From a checkpoint of a small contrastive image-text model.
Model: encoder moe top_k, encoder num experts 4.
Training: ademamix at rate 0.00075, 8300 steps.
Rows from block 2 of the image encoder of a small contrastive image-text model, named by matrix and row number. Rows with one number belong to one neuron. Each number is 128 + 24 x the weight over its row's rms, rounded and kept within 0 to 255. All counts start at 0. Numbers have three digits each.
After each neuron's rows are labels from the 100 images, of 14848, where the neuron reaches its highest value: "patch colour" is the nearest of a few named colours to the mean colour under the peak; "lies over" is the class under the peak. Only what is clearly more common there than usual is listed. The data: made-up waving flags.
# fc1: MLP up (encoder.blocks.2.mlp.fc1.weight, 1024x256), inputs 0-63
# fc2: MLP down (encoder.blocks.2.mlp.fc2.weight, 256x1024, transposed), outputs 0-63

fc1.309:108109124128101142137116142111151086137123154145126172114134143145105120188141120142175136144137173125117122113140140130137134152133128123149132082148086141150120171143122165160138152130150162
fc2.309:098109126128148097151094157149157126141115149145104124100182094155110095148145143111147128133120142155143078130116108113136131142133127131119116097121118110071114105126122087133157116136147085
patch colour: brown
lies over: flag

fc1.744:158155142163156127135080124110168079146105111126119175135122110132096117124129089137145129096119152098111095161133141167122177170131123143133154146144118164158159172124156128168146157099133145
fc2.744:153158173196131151163146109122072133141150133097132147092039194107128155128124123161149160150175127133158118125138120140119112123101167161146103148135076125124103103103139172142132089156134098
patch colour: orange; yellow
lies over: flag

fc1.79:124131121135158122142139128141165098138127085178146128120128156100150144116080098115106144134140131135125130169132188107129122121144143107129132134137130134108120134160113129104178146113149143
fc2.79:130128144199150115083117136114126168094136140138098107113120108173136085144106125141170121116121112173134127100101103081139100112076111108153101116095156101122171123101116083120119098108104095
patch colour: blue
lies over: flag

fc1.104:095123109149136108152118133106131110126108162122112161134116118144128105159147144169157148131143120122145165084139124108196152164119099137126133121191145137157116140131148122175173125168117147
fc2.104:089109089133094115090122128122138164126115137097125132126108105157145144164139124144119120119151093135142124164081134096158099114138132144127140122144111117095067140092149142120141135142120092
patch colour: orange
lies over: flag

fc1.53:154127141129102141106120132096091107126113124140130115139122163088084145109123130117130080117141128150116102176190166188135147118151118173132165148149136141135132116097164184135117127085138123
fc2.53:108091099085088122124143134152127111137159106128129174124111124165138091110125123147132132092125146089107097122110126144148140160103110173117086115115135101114146149126139126129102144091120105
patch colour: purple
lies over: flag

fc1.528:121119103134128079161113132127131087122122128133123134136111110146124100172125130134128187118173136116153152103141167123146168171106121135121143101164148130132107135142140132162177116178103147
fc2.528:102093085125084109093122124125148142138127124100150159129111104144154131134159105158102145121159116116097127169108139091159110116143123133127114097148088109109083144110172109121130141131116130
patch colour: orange
lies over: flag

fc1.703:154174126156110119091145112121098116124123113100140129144094144094135122137164140100117165131137127147121136149110124133183106146122161171138134134175108124132144149122124167132134132130122143
fc2.703:148144145178097126081122097147128153125163091121107143141131147108125144136113112129111131103101121096114111158085128125116131134114139165122117159128107131160137156136162174137114133100145142
patch colour: red
lies over: flag

fc1.395:133128156122121140135084160156149081140145117115160111147116135134103152128096106151122073120167123116165136176164157156117092167120120114125145091117107129150119103133140160120101168145126146
fc2.395:118133172186136173149123161136137099145094160108089142148169116121071144145130166142104115171074125105140123092150160153097095139138118084124124154103129124152125117145098123136110131132125124
patch colour: brown
lies over: flag

fc1.192:113113111124093125107103110127143165115138150091094162121121154155141103131158135160123140165144109127142134173137095133127153117125207135102119126098068146112119130143164115111188131112177140
fc2.192:151108144151154102143112125162102074157098125149139115122123120089101153158133155093121129111115111162146115121147145126113138148159124133120133112126149107149099148158143121159094108164178140
patch colour: brown
lies over: flag

fc1.54:200169132148105136111110131116116075147086111124125119122146102089112130134142128116152166099124159134130107126123128128110158164132141114124127110153141130133136156140134141138133170147133146
fc2.54:127117117146141124112142105111128163102140127115103079141138121127154129103066117123130136119119113114118156135153081128114134128111154061129122129117127120107102109148089107101135140125151143
patch colour: black
lies over: flag

fc1.138:112129110135128133108163114173150095170130114152118133138155119162108137159104112118126183114191132128139092123134163153136162172169148141141140187153150151140147132130110130161142152134117115
fc2.138:149115154188129143113086142132130152081132146122136077118116161152114120125089142101102084124151125148124145105139107143136138113123104133112115099136095111131130098176136105091137134123106130
patch colour: orange
lies over: flag

fc1.264:139144117143112123099089154134111134153144150138103121160136092145142105149167146141154149102120115132123095143124132143171128175117124124135174142151156156151138148166164138120127128145114165
fc2.264:123106141168053115077130091139108137133115107107150147138132115102116179127092089103110100127085130095083092122122141076120127122162145133095116144138109070124124144118138151117112131087113103
patch colour: red
lies over: flag

fc1.244:134119113147105111103112100132119140157152127142129154142159140160156135130110131171155140117141195130170161170141113145133159132142155101180129110136102165133163131180171144130121144143146128
fc2.244:142135109132094106115135096150100107135139098140140135155141118113190107116117069107123166076141160125147160145107093119153166148131152206115152143149135158132127145145133125115136144142134131
patch colour: purple
lies over: flag

fc1.81:153143138140097136105129111119132104134114113161190092146112120139129162099130136129114153132120151126101139129163161154144134136151138105140121128152134105125121135157109173124123141109166183
fc2.81:149146169194128135176115117122130074144118125107118152104143081119107118146096123113101158134136159096105084118098161085122146138115108142106104115159112100098110093125128125157134111128091119
patch colour: purple
lies over: flag

fc1.112:138090141169141160113114121119148132148108108101117134144116159133103138105130145135183124116181126118164133130180132135029194131113134108138125132083140161120136128102104114108178116143167122
fc2.112:117116126156114147107127124081102109156112109121077133132127160093121138170106101134116141132145159114129130117125157100139130085125146096096128128193106149096157128114123145129138148099095121
patch colour: green
lies over: flag

fc1.136:148137135143124145135153102094114112108136139124172149158131170118120146126117138079149158178103161127161164106132146142158143120139154160173142138169102139130163124126105172195105140134127153
fc2.136:129108132152138100103125132133113104098105131118128122121116110114097143144145103098130051112128089145124114128155144117136111155196143154103162129145119116126103128131147119146130064121116144
patch colour: orange; yellow
lies over: flag

fc1.147:111109101108082105089105108090116127140129126139150139138132168146110136156128163174142120122150179124131118146177136170143147096144145152177153133150115160176148152155155179155131121125167153
fc2.147:141090074036104107111113168122131116119115111124097140095127090108111114127129082142102154093134141122097091129115146138116127123112127125108092111097119122139118138147158103096097134163126153
patch colour: black
lies over: backdrop

fc1.144:150143151168124141089117124120153136136133116163140113173159153168135119125122127114123118136123159117125134203146141102105149123155153090171153135125122137116175170137091152119150135128192153
fc2.144:104125084134109090108142131128085141101154095128105107101120100104141140157104101129120139109121114134142140133105111088163142122128153136096138099169111115070103124124129079110100092126099096
patch colour: green; cyan
lies over: flag

fc1.730:119124141150137127147140109112142138180120172109103199105112171117118154140120121196121116174117123097108098146123125132128113115145146117137081129145156147120138137143147133156152112133148120
fc2.730:095095157147167162180145142145144125138134165109138138129122129125098145150143191138102104170120125137092130114132159127112117105134085090119146113148137115081120078108100131175134118091101138
patch colour: green
lies over: flag

fc1.745:190153176137150156136113164099104089138119098123140097125102117102106137176134154141133134133158142115136099124138153160104121182104155123121138144114110133151129127122104153147118136134121144
fc2.745:121107097087109107114118094115147147113136147119118120145157101153166094100116131144123132135158118123097193128128095127120131131150142114119176092093122136135115103139124067099130135133113131
patch colour: brown
lies over: flag

fc1.628:122151154171110145124157115120152122179111119119129127143121119119119201175136130145090118129158153065140100153123153160127141167142162110098078169126089144131142153124124170106134193129157120
fc2.628:171166174197150153152152139134085083139149089114132110099109119127113187115105130091152113075140149104152141116155150128140123146128091158135123151140113128144124133102137164134074125118111097
patch colour: blue; green
lies over: flag

fc1.82:129134135145097161094171152165159127149112113143134153162172143116099119176179148133110162117130145152136123156157141116138117125149154113153126111133137113134138167172134124132123143125167136
fc2.82:132149138137117129127108122164112129141100141132151106105144107147143153116116141128090123126063155130100083103087106114143127136109102129121118162139121054122122112133124115136138118131087082
patch colour: blue
lies over: flag

fc1.42:127097117121139101124145164147181100130101117150159133165123168107127117158128170166115124110128134127129164112167185177137130160147125146148152115115140154151131128197169126121115094096112122
fc2.42:172138171172095082095114098094102094059116147132133140124132080146112096119116137137106108115114103113110067107098148089157102154143128162123120166132145078145084152130155123148123103109123131
patch colour: blue
lies over: flag

fc1.400:151103139142152087166128133136130059124110133121137138117132102132126131167138122117129146118199113152145133140131177126113150155124121125132135099161151133107112107126142130202158121170109130
fc2.400:132093110122133102142133135155159122196117140122169160107109099139145128128164104162103153111181105142110127167124156123133123142142128115146093085137100082101103125146174082134111123165123148
patch colour: orange
lies over: flag

fc1.698:142142116162111104119134112097111117126124155085119157111115155116131117125140115123131110156081096163103143107109136129184120097118101163131135150169123147140116134124128111150137100107107130
fc2.698:110137111159098129099118114140114149131132136092098129147120113123120164155117150116109123143108126104145135135103137139132122164125105144110155163140125151156103118142159181143130117118111106
patch colour: red
lies over: flag; emblem

fc1.131:140118134137105120122150123127154133189129134106151153146138138116119178180133154141108148142164161094126115147176170146135144156147128114134122171156109153163156138150153170156146158119147161
fc2.131:151142161208126126125123141128098104147131100119171132098137166107124151130137092107121136132157177132117105133128177117110145121159103145124111148154134093118133142144124157151130114139101127
patch colour: black
lies over: flag

fc1.311:126129094103115095127112150130121087128113112138145147119172101147137149144154126124096161155164165109149103146127167159121164123132139161125105192135098167120122140169130161145148139165114152
fc2.311:131104131064097132109143142148119087096147104124122097113160110093114148152082120143114122146148176148126109094144150095146126120144185163115097108141123135164144129136099074109188142137104115
patch colour: black
lies over: backdrop

fc1.110:131143143144131164141142151130140141168150133157150126134112125102110157117120165140122138139137143094122099131159139185136180159124155138173121173134141146137144098132121167166133123112148135
fc2.110:126136161211138131178111125140115114126121146133107144103101132129112102128116152130139129158108139136124102118068128147127126149109127173101150114147140126119103090128099117184141098131087126
patch colour: orange
lies over: flag

fc1.518:076100101131125110135141135160178121177140133150136111148162108130129181145102173165137113130108138090133163130122148110115154155147094119121127180147124169122127156141142149127149138102141104
fc2.518:096106083087128072111147120147115135128187127129157130119114144175165116177102141147134098122122123111169142082067135103136100104117116134122127105117134128170141151125112117123120114125082086
patch colour: blue
lies over: flag

fc1.44:104098103105090120146112102089106140115134122127128125108105152128104141160121160153105125124148167126159135117203152154126137123138160143141143147124055174157116111144147164145146105092144147
fc2.44:112067045000085128122121143118133099126096116131115140119121081108099121124141107140114136093108137123116091126127171116120131134119124140113092136112127108142140173128146118099114142121122168
patch colour: black; brown
lies over: backdrop